Rows from block 11 of a small image classifier, named by matrix and row number. Rows with one number within an expert belong to one neuron, the router's apart. Each number is 500 + 25 x the weight over its row's rms, rounded and kept within 0 to 999. All counts start at 0. Numbers have three digits each.
After each expert's rows are labels from the 100 images, of 14848, where the router gives the expert most weight on average: "responds to" is what is common among them; "patch colour" is the nearest of a few named colours to the mean colour under the peak. Only what is clearly more common there than usual is listed. The data: procedural textures in two colours, tilted and lit.
# router: slot weights (model.blocks.11.mlp.router.weight, 16x384, trained with AdamW), inputs 0-127
# gate: expert gate (model.blocks.11.mlp.gate, 8x768x384), inputs 0-127
# up: expert up (model.blocks.11.mlp.up, 8x768x384), inputs 0-127
# down: expert down (model.blocks.11.mlp.down, 8x384x768, transposed), outputs 0-127

# expert 6
router.12:482472499481543532508459495514483501481528512509505537486475522455472540494471530535495466514543491516530472535544486541450531462509483487463523474497533455471482523550493511486521493536509467495532524478476562491480482492521457533473495530471490433484525488489547472482473510457544499491487516513517478507503465498465460511483478476506504481490522478515502492480494533490505447504470
router.13:523510485439490481489507534454543516525495488503451531521477525474502496505521513540516467489470494477509487474486470459464513479524485483528485504506468513498520461485481449511497477519461470522478532461469492491489505477483525537529481532496479492484517518528508495518547532551511501460473484484527488520461484508506504507471517516496486508486466500488522515556477507431516503549508
gate.0:520449468448482491488512516530513456493483496500443502521462512506510466477507454506484499506514508490476486492499527474511492511518477497464477501478482514522497444505509505500516521562536530475473523462477507514461512534516535445488489497455473478471483514513467502448502436485486478466498502508535433479515502553516535507507520506479513475489481461538517481505488480513495498549494
up.0:473440461445506484479518496513487509502502512541427466549461519513497479528492471493506503509524478492444487544498521467518530473474496473465454495487507534487471471526523520503517514547480526505489523455456518520455463497471540495507497502472469457476507520501463483462463459481482481501505528513486498550502483551498525515509482488468527470473486468532498503469489501460495470510474
down.0:537488474513491480565471526514539436525524487514564510471514486549482538473491492511516478567425478505522503511517505500550478484482520482507528459461506462468502451475478491520512454476512488526533492497528467521509521527484470510492516469485468531562483488506496528497528498510530476482498510522563479521502453460476534541513562505499536504511535485512500505490488497498491524507498
gate.1:494513540517467480501490479459535501517488539513504494501465504499491545497514471503492516461477477527455453493535531465467530519493490517506463533547551475523497484548499499512536499529507454515479511499486484521512500504545467535497539443530516536448477454510553475518471480513479497524494524550502529494498484486505499440469525508496520547542535536478505498450491454509473496488529
up.1:496514536498456485444479475478525491512498545529483468502509504494510544496555494505509496471470476542448473511530543482469518521485497510486482520524541511552485470570513490537509511541505449479503518482495493522526493504538470509507532439513533524488447419480554475530457493479484487515490523541542539522516484488485502449473529510485512561549513532457523520459479457514483508477501
down.1:526521462474506492506456543524500455492485524504481520442492491493522509504470499466493503530480483481534531543471510562522466518514488504451516473526514525520482533528472540502496462505527513473476463531503524485471466520503470493533512473510541531520499501458471505510501493499497512493503477495534500495515527471476527545523488476545484488497494491489521491532516469459483485491517
gate.2:481500479505488456478485511461493545530495484454493456528482504513531483515547492464535534501512506525495465527493504534478487492494443490475484494525477506524481513481517511514520477515526489493471481550486490517520540531478508460498486479486505496479459494528492503506513517498506518521480463478481481484478487519510500545503520500470487540490490464513464504488512478475474499502507
up.2:464486464474526503475509463487472485527502513543502455486541520459474563452457462505524487497548518496480523473530477460484505515520531514538517481521533456522478533458551540511517553495511460496482503507456530497508501494521486491462534494531499486423502533483447508490500495459504493486473525502501545482516539494492520496519507533502514477517537508472489481512526541492482515447522
down.2:483524510518470498528541483493491531481508517475473468533466509511480475503493509502517557520481509467525528514504503432484541505497462503540547475454526473520447503489508505482491494554508515483460538492503501490474453483495487507496461516506488503463528533508507504528493524516529510551522451501508509480527511479495467528512488519496508501492492499497500470517480525490512486485526
responds to: purple; pattern colour: purple; furry; ground colour: pink
patch colour: purple

# expert 7
router.14:513517477484503474508504475516465489470513515478470463509499507540513500490502508463498512475498494480484440491471534506497508509503445520508527535502528502571516527525509475483495507488493490497485477479467449493487450501474484506474487490493489514525544478490475486524552530557470508477487448477488514543438530539546483509499483486489546532536501508496514502494490488503537490503472
router.15:541493457533517514488494503476518557497520457451510567532472526461498532463525517549513511498492496459524505503495457537494517503492465466516544487487514512484511459495470507540543530522447522536494499482441502538485476493424535533475490542478484451542507493469519485453522520511537479526452465462469454485493482489503480497513498519500468487525543487474491511537508545480458485524500
gate.0:467507510444540488475504501536512506499531547473518476510477471510502486495467472471506480471487510514517484489501468461501525477488507515504503514499532468459538556471428506490504477481527494486528475513457462486521470463463487528512498447508487481496516518527506519549527494485497503507483521511508489471532524508544494459535420520543512491467490492520491483459517489527480505509512
up.0:503537489512511506499509498529507473474530543512475450496472494497515518452474482527473488518480481464524493497450478476531473491495488525462497500473517480513526473515479497504511537501467542530450484534524494514537581519501533514519470542509482463540476499520478503494504501496517547517553494475480477536481478471464487491504538509477499512505505536466484521505490493508522561516498
down.0:521512488528531468477474520488477477503461480482499505463513508567493478508472504541553509493476512517511471540481567524502573503491479487506499527538506561490513518450508516530534503478496540546504524505531479474492532513519465522526513515514473486497468510515508436501508498536507495448503472532499497509499499544493511482502455506480525538508531455421492459518545521516500533544474
gate.1:450492488508516526469517495486501489473493491474460554530499475497508516473503475473493506521485541474484465483468531492542492529521484487514511543498463489496494495464483548528531485527486478447458486540515480501587472493507506525491474478519477527520471540491526505526514488516502478510473527526507489456512506520503514459483481496512509478452463561551469486468513498524483464473519
up.1:560510498485470453516526494484489503538522478519537467484499502514480429492468531513482485498481460478531549481532457514487502502506503506509468449499526495490476502535510466454487531458503496521530489480523521485439518503511508474513537475526516497483519481490497523477471498514488485524502465492512448537533498446476513486513480517491494515478521444497500491491495518473475503523475
down.1:497505521464475484530494480510484489464506546504537482518531475547510441483495473535534533488521476452535489498475440474499542517514494506482498538470523523523551490528538518475495521545494516486515529484509514478506471523506534514479513543486525525493504484475486476492463527475514528494504534548500495508470506481506480497463474484519524495474473501517486446523540557497526540547502
gate.2:499507491510508467547469498485474520498540469513492506507500548479532473503507523550497506470532487454473483528520515520503487510528522476485502483485458475477542481465487501489499501498492499501499481572577491478529473474490468497538491493505448486493489460532470462495454499543480487484478512479473530561459487467474497571483498477491500507538520521464490502488465527518504502434452
up.2:513505483500505502448514490516496470527472530516504516505507481519472491484494465466504467481467505561519476495469476469498489478464452530542460515532514463522461501536506488527531524489464515475497518456425505482499528519525481516492503515546531497505501509475524516502518531476514516510484477508495443493562493527522497482508514533501466503475470487468519473499509476512465519536547
down.2:534545479508530508510489467472541506539513514492504482529503525478516511506495509530477514517501498546501460528495562498474476501496462489512506468487514494476507460480449497504483487488480508499518537554524489464511506531516496484509446539507457478516513520561531494463525496522495492501456511527524493525458464520480511517550510502490486469524533486497513470542470529513487502482529
responds to: teal; green; ground colour: teal; pattern colour: green
patch colour: green

# expert 3
router.6:503457474512516537507500486499524531466540481481508530515440504506530541537504515509508509467513474530551483494507550477455524484522451480472492485523531476511510487529445450498483494522489489514500479455496511468528488527502500517490522504520547478515547464475529495523532521489495488502504491497531500533483487544509455479465511520515523495532493514518502547499477496452493468454468
router.7:489503502512475517557502511517516488530516515533512518479505503484509528502542487530533481514507535519497495479497510467487490539485519517482454472479448513513482522464531508520526506524527546472491552509520526523492470510516483480513487503506568512448473540539480489527497537482492499524519507500479505511510489502467506487481465492503458484478516487495513523519501478531476509494521
gate.0:494548491489504501491550521506545499518487515526549518499486534475478487504469519492491519521514496473520522485513495536494471496515461489541480477536527530500518461469456571503496511502488572502510518471489465503500497519489524514522459504464522503453526506497490479455494523501545509511504530467518518475512504490514506513496474467491485465505495462530487529539508482464529485517514
up.0:508504512494542514499466522501437505498501490511453487498510432544537538482498514498528468507497519514522495497501512473536534486466504494483487546474479457504487545515530468479492489512519466466509481460537490491517541518507491464460531518538520519532466505488506518503495508522503521524497427528499485506469504496478491496521528554511534553530488521496522437457532496515501546438487
down.0:509494482490474512510505476507534500468548442534472476509481442490536487521503530500503526483545506491503465469543488484494496521530497510491504489469495509499485532497468537513510519481495476520525510500468473460499469485488488503525476508531473495528510478534522534481442465493504517540461520504497517512529499511537478483458479521456494502524502484541488537515509458491447511494451
gate.1:487499484442504489471503504500544534492462482535516466496497476469509461464487524514497500491501481505509487485543518459457491479448517518535491502479520503534523530529511506492501519469538501466499511479456491516543506525522526527499480525506495488549480509449514469486514483488490469498449497506468483473543467484532464489430490545478523494511498497494510491470528504502529493471554
up.1:467509513550524505543489499522466471521518504449494524489487509510496524511540508482494500517490474520464492502511509517489474521552514482458527520521493496511455511480497484514500525490463513512483552571510513510514492480450502500497543455493531534483496500520492548501507504498507525507512496501519517506411555507515498489564504463497511509506521533481484519521482499522469501504468
down.1:488527514512523515518523525511501494482485500478469560554505496484481492478485528488515509508486489507495503479545530517514536468455508518466475514477534475486512520505494501494527498538512497543543497529518543510553519483478513532508496493511514513565514507503475497477508529518498491529465480509488534491512540489494482527539489467495513491500486488525437488542514499514490494507488
gate.2:502497519524500507486523531483519468516569493506519449455495508486510497518517526503490506538501547504487440543547495507484490471512501517547452519470462479433525473454517483466525519499481489458452539486524496453534487493486549523512452497521524510473470480506441528513514509537491551491459529474531526522476517511495513450477489478513483471502470502496500500523474458477489481543498
up.2:488545518500481498517526507500521420495529488523519466473498512485522515508515506525503472489518517492487492516499526481526475461494494492538464500470497471478499445497505486482482514475461485470469544495480532457535516465510489519485456532496513531515460541492444543527501525538491547505429540490501508489517507505508498441440473487517521461503477498504529515515434462504502498529519
down.2:514492491512483538538471509522515498507453461509511528507497465447500454524488486446527467479448513478484537455517511517511480489512502437484510504463498498513487464489525509526476486538463523548500477504501470508481475493486511501513502470457490450480504487454536468472481524483526529496532498523471472525513492498503506556478515535554488490469476472509512459481473541501510526484476
responds to: red; ground colour: red; white; pattern colour: white
patch colour: red

# expert 1
router.2:507524454511454500510492516476518531490534514498450509537471469511522503483467537494506461479522530497503458477483519486497508469493473513484464521518465476554499488520524502527531468490530497558504504442485522482514477485491509509486522526513514496492546467470475507570488528492490539501486483514492487537443534527517486508476521539546510529470502484498520493531505476494528490508514
router.3:504488429505496482529497515490517548485525500512491584497561517519493541469550497497541509513513520490511457516505487529525506531475512505465525495483486514514495498480518539547549515490500517513469513513501488469500473489488482489510431491474521485530461519524498490493523541528497476453472490463460511481531442447514462483490483468462472515484532498469487529467496481467448524515509
gate.0:545553513504501534565515493543516492534503454520463469515537530488510505473483479550490508472502493506505546512468546519486460494506495475528501504454455507477494493494521501463475510491483465465453483476546499519507494491520484504465516500472489456518485467501500468488497522484478524504506496500527507471530508462480518566544508540493490505482456541524500544483494472479502507504514
up.0:477483532479486466462473496447513509486508494468506500486415472528471494521507476433508496517550471523490465516514441490495525542493506491499507483554546538534479495487523478524517473497514496541523523494474518493493527479463478504559485486468510482504464501498520522488508487541523504510492447484465518523477489493532505469463470476481518499536524469496530479531506543533484490490492
down.0:513495482501518527500464506507492502481519498506495519477454553471477514488486484531498519532470489467532538520486481511496501492485469516478497467453459490482461549498458493436533512487501479470524529527519506526517517471490457486501487530508545487551486536505478478512480527496518521472472474520484509528499522457440527494489470521536541495553500517483465477469474483488492515539499
gate.1:482465480499528496510526475511478502454467467498494528510446500505504480530502484503465483473487492522509496502470541496524502509508516472485481464445534514512500472513519522491513478490502472511529503525484554505516506487469486487475518504472519520473508498497488539536522531456512548541481508554481486502503536501521514490531460496509451470531496499485503507490504484549522470470496
up.1:472462486532521496493460500503482556483486478470516522496432502519501504519471514508489506523463464518534474498490482513508527512482484490510520478480540537536523477499497486482511503506483471506514509540495532505469478506475490467494558518467532487463479489528463514559539501460502530501527519539499508499534510493527498490519488472531472518504520484522445486511465523479495510474554
down.1:497504515509470492554540511467519466511491487523535460502500474496481524526508565502483498472527509501549520472523489469487490520516495519507463504501472497532458489477494548510522501511502519517462529481505484481500509508525443492488460470540508520509481487470519462489493534521525493473458524480514459505517484513525491492492472507479526499541490484474495506550504491512496520509501
gate.2:471527517485524475519505523522515541510508515500507479496514505437519478491499457523498491503492453454513512464513494504514483525519481486517521514510483525498547467470520526540468509471477495496531496542469548501522495469524518524507497450500460511448498492513498537522480499543499550493500518504477527524475508488449452472505521462523510523484510501472495497494519509499535537488515
up.2:463489514526497481513531497499497536510501544517478470537490460490496476515501454486497509512535488469475518461499517498452494561502460483538487508525495509516522481462503550501515508497506552508530494496492542476509502469553507505518490463530516502477492509531501503514495509501513535473507526495503499542500514518487446507477492490517500522518534584516527470515523512502544561486518
down.2:484509516498489505479537507474504500560496504494523491494467508490513510533520490552524496523470519521493479478503498531515512486482469476515488453462506506498475472495462479514510458519486491548510475499512442451496479500453483504486520494452452481485501487519500525493482463479491506526489482476499517478548531504514502502457535516450467499495505490515533482475483527486476467475481
responds to: pink; white; pattern colour: pink; ground colour: white
patch colour: pink; white

# expert 2
router.4:497510498472514501530506506495513485501507508497459534530500518530531549470498551519510480519583534482510452506502502538477509504489536499475493493517476472538495456505514526543505478506511505516513535514493510499464483460499522474513468541482521486510473509519525480520506514457526458515497458489467496507485480524460485490452494538499490498487460515524530493509537443460535524458530
router.5:483485482517544481545534454492526546490490497518521508512522489505534504479502503516524510484493490477463440471518511521523508543510480470496497479465475521523445488482536476537512480495531556508481515494499486484473459467482460484497461507506496488502484518485493482536497507517457483520452448456464531499512473486455449539484454484485441470520463496501512473481521463529459532483475
gate.0:503494524464458458506469492516497504487520509518557529476478484507503488487497522487527511497496472491517473554542513508461480499520555461488522501505476466498535487460541529491481529491512546506505463498466524536552509513524496510434502541495502519544467518501505482511490502500489514523523495482498485514505478499514468518525474485526495448518464506470530516542485507498546501496511
up.0:488500502472450477524475469503507462505503496525533522479465503524481490460495525505508497516493506465528451558546464509477459503499542466500519511510470461475536501474541537511476507511507560544513495503462514526529507516538501521449518542509461512536475521471504469499474501517491517516476508468538489516517486486511474555523477494478487453523482523467509514545480484495529506503524
down.0:476500481471508477510479495459513479495504471484520502528502537495543498521548508488504495471548470519496524446507520492479489493479488479473532451490488563509488499545478510487496459470488454475474507494495521514497516557483452503506525538547504485482448531494483513451469509512504484515504438500484535538501509490480515467505488465501500523506487495464500432500513480514465483499501
gate.1:526466508503494517513455492484506505449521506510541492487489451518475494538511509487546489477506529492488493527513447493479452522488479562418461492496507472521469523499522504487503458494500536492528478471507553478505499467480468554481480487468507513482562498512504563527487520501514494499504481491490497469537492511535497498484492536486474483541524511496475459502505494494512460465519
up.1:513509500531521481460502494486534471511479544510481496465478482497493476458503477498489490468501490480531541524481523491518526498521481463493499493515487507503493516494472503518474511536520540498551530518521534503493497476539475496472507503524505507501456500480447536491519505494510511524520466461506470510478519500542489465445495512439505499544480500473483552534496454498461521531506
down.1:500491464458519532519488479538472535498471514549495485468474503478515461483514494453499502512532548464483501505457510504504418529511456531524463474504510497481479485490489452514506523504487516500429524545462460455520469480516460463492496524509475500485519482498491559508469503489487498521480541562519518439498495501503536523514483507491496522504509486503493507499489543480450480498487
gate.2:511532448499467541487506476528470465486465482533480498512465515486515484440478512489505517511484502487533476539510526496492459541500505503507516480533525457509576500497502514480442514493469525508505499453484551502474485514461473453505484495486518531507484526544476539514524482474508490494548507473496468452504496549494483535477507452502518508513489503495508530485493508507481464488513
up.2:483484542471528470523506540476509547530489525475531515481521477509481530545529486491483505485499498482473522466505466521503538485482480504508498535509492521467462462501514527496560467522524489491485493528529452473510541483535536546478513503495475473469511480470500487451474515516511516501460497519492495538496502484508500458497479545523465485483517488495491497535517502489516509531465
down.2:519461484486481546508484526513526487506506509559456497522478471503512521492517541514497523502486485494509496523497459541505522450500541512498505504479485492456493517482490501530516520513503502532455508489508530508524513534523522482501512470507532481468513514471466509535509436533531514463540528509515477524515505516477501515499539457508516511497502525471549470516522531500485504502512
responds to: orange; brown; pattern colour: orange; ground colour: brown
patch colour: brown

# expert 4
router.8:512519494515487535515539490533482497526497516512508514482485475472537534487474533532487495495511541457504514478523479511490522502497530455508495463465499508532460479481534504468501518528525528498532514538517518485488496487466479484475482520509562477505465467518501504513494496470527506514486499490467496490509492524451494479483474505472456439530505477479474478524549501530462492491488
router.9:464505471463519512512494477466554535479494483526500577476505544487435486511505533511470498528499492478534465552506464507481475473515467500500488514528541453481485516494543543485483500523470522492473498450522518479501504501507504508495497499477525502525537494527483494522531535490497503435522513496554454508476490508521467483476515428490533501511511528497496501503474548475465443510481
gate.0:543501507464503547458469440459549492509494507506507481525508508511477538539493494533501504480530514507492456485459532454502508480489479460501501539488510498450475471527547488519539461512520504543502530519515504517487484498510499484480556512527498488473500511480503482478518496483532475535500532482516529476475514489486486503482529514496501513468519460474522494541463465531496503498503
up.0:480514487494522450531510455517523521508517501482524518492487518514497493520519526467486490501466497479482525504495502512488504522481540499516490471509525526504468528499468492498516509532499508534441514496495500508491544528536515509459471499495455537507561506473522515551488458494495487507502508529481492501555471501524462478504497475510482508528465507495556493499496502536504505518471
down.0:517493509503470489477491478483475496476514521534461449506500506472526493475499514495452501476489525533493508506514488528521492477506487487484517451471504499518485532528481469509540465530493491539496470502524514553501492492553489534466523475465495484482551521537513507495531477450541469525508477514520474500444546492520534516496488527510470507492465499511464492491480519524481476505540
gate.1:497427531505497488486512536492467484520509456526498489520484490469448491460495507519507514514534554489484475519516537497526550495481533509484510544514501565488495511540530536491496540512448492492462515509546539518470504509545547537496497548554465491525473517505526460497513516486513489507492510496484491507506488552480532493475500498495497459495524532541483502495533477491537528511481
up.1:539536526472454471487459496524527505490495495538511511497488521478490519511441481512514502464534529509489516441524509528492540527522509518517498469511459470534510515512486503503453501508515560546469504502465520477462501516513495512529491522494506482508431516467513501494477498511532488464480516511486472491477496552537492486458531507511509483483494485502488484562525446486499521510498
down.1:506488528475501498506473498499468482495518467535497519481506508497497478515489483498441487518519536530553507511530497513531427508530485535503490500495502493518517530458495478542524472490507538555509485499510519522477509525521528472529483504544495486483466521505512522479484507538490525474508484514462495523550527513514476474497497511485479477489452501523523541512479489500523484522505
gate.2:490493562474515490503435495538507480475507524469495525485491476436507496513485493515515521480516499490501502472475493513491529512508490529483534527491545486453461484491510517495515526456524494472459536499473494532490483517476482492545564571449510501503510485530481491515488536530479500463528504488441529513448497479490522530494520482495491503484487530537533487503501469501470533517480
up.2:527544496566476482513531497480502512513515453498474459502493518535489470499512515479458507469530470532517500479491511529468486516483514498505551463515520549504540516479505483497493464496528534464541464450518473454494510492509524513502491479585503467496504512465506530489527457486511510506540508493527466480532511512506531460497487516520521463495479474485454513499495497483540473489534
down.2:477516491476523487487499484548532487491516475513458485499450510541533521508542490533513512440489485464504504462455513482462532521499553526496518481527475529549512552462506487523529532538493484538548486459495524484518544487545501474519503467513488528528532463463493518514505491515470527479504504487453490516498502480541502539480535512501503487486524529544497504469467486509514538505480
responds to: red; pattern colour: red; pink; ground colour: pink
patch colour: red

# expert 0
router.0:502468483479522524497502501509503512503520492489483501491462525477492498515512517531519501473531510484543480494495528528447559478552522479505507484523545459490534506557476494483533482512515490507509525481468547518492483471509468530470447540496487449500522486504544489470537497496548466492488543508524475515461462512464435473478489468487505513518517502501526513498495526469504461471465
router.1:509521478494553465483488492485503520462502497457487544527458545504519516464548499514527473479466472488498434497475491511492493496495467483502447513522462499540507480479495512562554503489457507543496529441484497530483473518437536508520511543463505495493511510482472471548523540536489507512494438506471492510472485509550479549505507532523503556516511504493533519542452492499512515509501
gate.0:520490504492486552533494496528530539478509480529489513451507480498531548496481497497494506527502526504510470498528483478535492500504517512532464516478513457464514460449517540457505497535495512519493497512507487476473502471517494518501508489519548471504456466495488521532475492524517424520497489502483492469524487480456530469526476497514480528529511505502489472525485508558515545500531
up.0:548511496501485488512483506447474496521484513487520484525465524473540515535533526493456463481478496490519486489508547524526479499500514502489475500485508486480509507534537521524522476464531476558521490527500523527526536492532494493515534480509479503533486512482519508457498467522550530489545512508505475502470501502517514523492488493493519529483476470509473478466492468552528517533477
down.0:484511500493484462488507511501460532547520462482502466500487513493478525522519470482520471473513537485507535468492486528500545505511484493527496474467557523520530503506538473498480550523518530484467532477495480528505507494523505518505488514480495497471494430510537515484523498496546501502519473472536510523514522528517499482510495456526462478517522517520507503506451520562507493468534
gate.1:458481496499495496520526491513479458498511496512474516517506505515523497535542454500508487478523490478474476481586523483520519464492471473524505470498500520517440532499512486491486534492506479472497506490544451517491474481481490461542510508514458444485473531476513491471519505516459485492501481457492525505489531519491498502536501483460456494478479478444553462541511538472479533511543
up.1:538544467531482496503533517522522465521496499489542509508470508495435479492524537500496508521475506496500458467473552498500517520505471482493519513544471501496516501500489495448515479470515488566525530505493490489537529483535501495521505554490500486521495508477518515510489485498491463501436468549490524461481485495512528517524470519509498489500496476461540457439513482523520498498437
down.1:517482516584501482481531515529536460503468508483496539497434499521452508504488484494499471507514459501478517499453471480469519482473484484525487502467512461556537462470511460480476454473516517447504495522457506527529485455457538523512494466461542529485506481487516492523543517503522493474534533511495516472473478463501491526473476509499507478498531513485479489460512457488488498532483
gate.2:532506474506458516510511506485501480479534501525506510535478486455505526478472460520522486510535502491493484472459515472497492518522443503540499541495474540535533527476552457480516556510457484473496459492499526496550535502539476540511491475470481486449467517505447514500524500525522505502500493503495479496466490478498503508517502501480481517540515464465468519480493500501512510515493
up.2:550501473548486525481528494473475476441538501511454515512508466466509493498456463518466515507500544498470473466474508476485471490505452515505488523509487528508536515509527479488517512492469475492520469511519502520502538521535474534522473488476473477445481516467494483533526464525515481498504499508503468491430478531497484493488508496471526517519500478468484477539456517535514519524498
down.2:452492419526536510474508501555526472497491541467464501502506434529513497552528450515489500524515519520494500481525451495520545472496530483483490481484511503516537476475519471526540548487485481527506516459525492542469495511454514513513513491488496460502561470483554523519472497528517490502486565494528520460463509506495455488491519449503516487524492493541519505516509495519505514469522
responds to: grey; teal; ground colour: grey; pattern colour: teal
patch colour: grey

# expert 5
router.10:501478437503498504520516495485484517472533490479486554525549517523506546466526516481529489488534519497515466541505496533521522551467504472474503481505476515554499479486504542545537504497519529509470518505480477488494468492501480482498430497522520504528476494498504505515517554517493473471483493455475505514491459472523476483484488489489501528487520515469510537459501490489466507504499
router.11:471518479470542490524528506464544559505509499550504541489531528491518486497495505548478522488493498484510478506543476487488487458524485509492481468539534496478474481484464526530489453534508539491503532474500510437488501497508512512493488503509517503527479500528507459543518502502522507489485507518524499514471442509476431511468513486520492473497498537520471486512493510465471510491492
gate.0:504508465490489509515475524462534489481543461488484455457515489525505480499514442484469442498530501494484475557490499458518488484474498490493539471502464449550447503509471501516449513482529504542507500510514496449498506478475467499514478496508507525481504514514523491520468480509468509531506454544522487532480475520493510493516480470526511494487501514512504505528484469512507513543507
up.0:507470514494522525535517443508493498459485508494523507512512482482488474487452549517475507506476485472499491459504527494527489501500502482476529464502551492496521476499526537509488513527511476519526539501515447499497520487518455475477532529472527479531472526499527490505490492511518470494472517499536573453504508534507497522511500506469474506498518476492484535480500520519479458480515
down.0:493500519532467484528484480498550533530521473468512476507513500491500497520534499498494475478500517507522523491529549482494517493484489499485474530510491553560513536552527447463503491519486498508504520509505478504511498542483493500506514480511522516508489510519540534525522540470507497497513497519502490511546501494545488541523492485490491537530541505465519491505504482451528493531516
gate.1:506510439547481461435469520514485507515495536494477517498507519491483497478489523558536513517510506499514496484491492517443527500513491460509527514483544512476531498487525503522461504526460556448474495505474485516501481468513519480540452501454473482510493524497485506507477525473481505470469479539537503472428493502527521496496541504515472497538497447514517498503476506493474494523494
up.1:511540443510511476450472497484475515488504524461467508472520549479491493472497491540512483504499492493531508438552507511475515452493481461492533539480498508471547501498538478524450533473455542481483453504462508537495502473544519493500471489482476463483461538521495535511486520483537513490484487528551509476483535510524510502520529508513499512536519455511515516539495494488461505527448
down.1:545481488482514501494465507499558497483478502496497486508447512537499501507538500452511467524482482510511532504476509522456532501455539502509519492500494556455470504469541492493499484519523484515509505483473490531475482517451527491485462516495508488495521499493485506496520477506480487509467503520515499505488511493473532505464491480539485485496500530531525521517519476470469507520506
gate.2:473501514502483558456466490511516484489476495480492465520478513534494488481531488503473494496498444506470477530504488509472514519522493504504492471503449475454524502529461458492522533506446463487562517499486470469496499498500503478470477465509510504480525472487511509475449454467511536513518483531546501471523504510513549498477487497503501568506503557497484499484496468502523543484499
up.2:513473498480489441542498515471479552520500529510484502488525456517458505512473518502531477465499527502514553487486509525502512462477505487506529473508547472507466507466596495517475480502510521518467482514506498512503496496508498530482487493504475501518459509512505514533529503500478451500494468514475486500481504506526485474513539518493507444482491483517487513516528518475488488523523
down.2:497475531467500529496536470536512515500549480505483481496508480444497493465490475496488491508465544501477458494553459473484512512497461495512479498476501489503487477509502520498444499482520492494501539474466481461491531451505483502504487506519468461521506556510516506497484504476524544538497524521519504532475521519471518521507461490501498525449492490512515502560533474485518479498502
responds to: black; ground colour: black; pattern colour: black; wood
patch colour: brown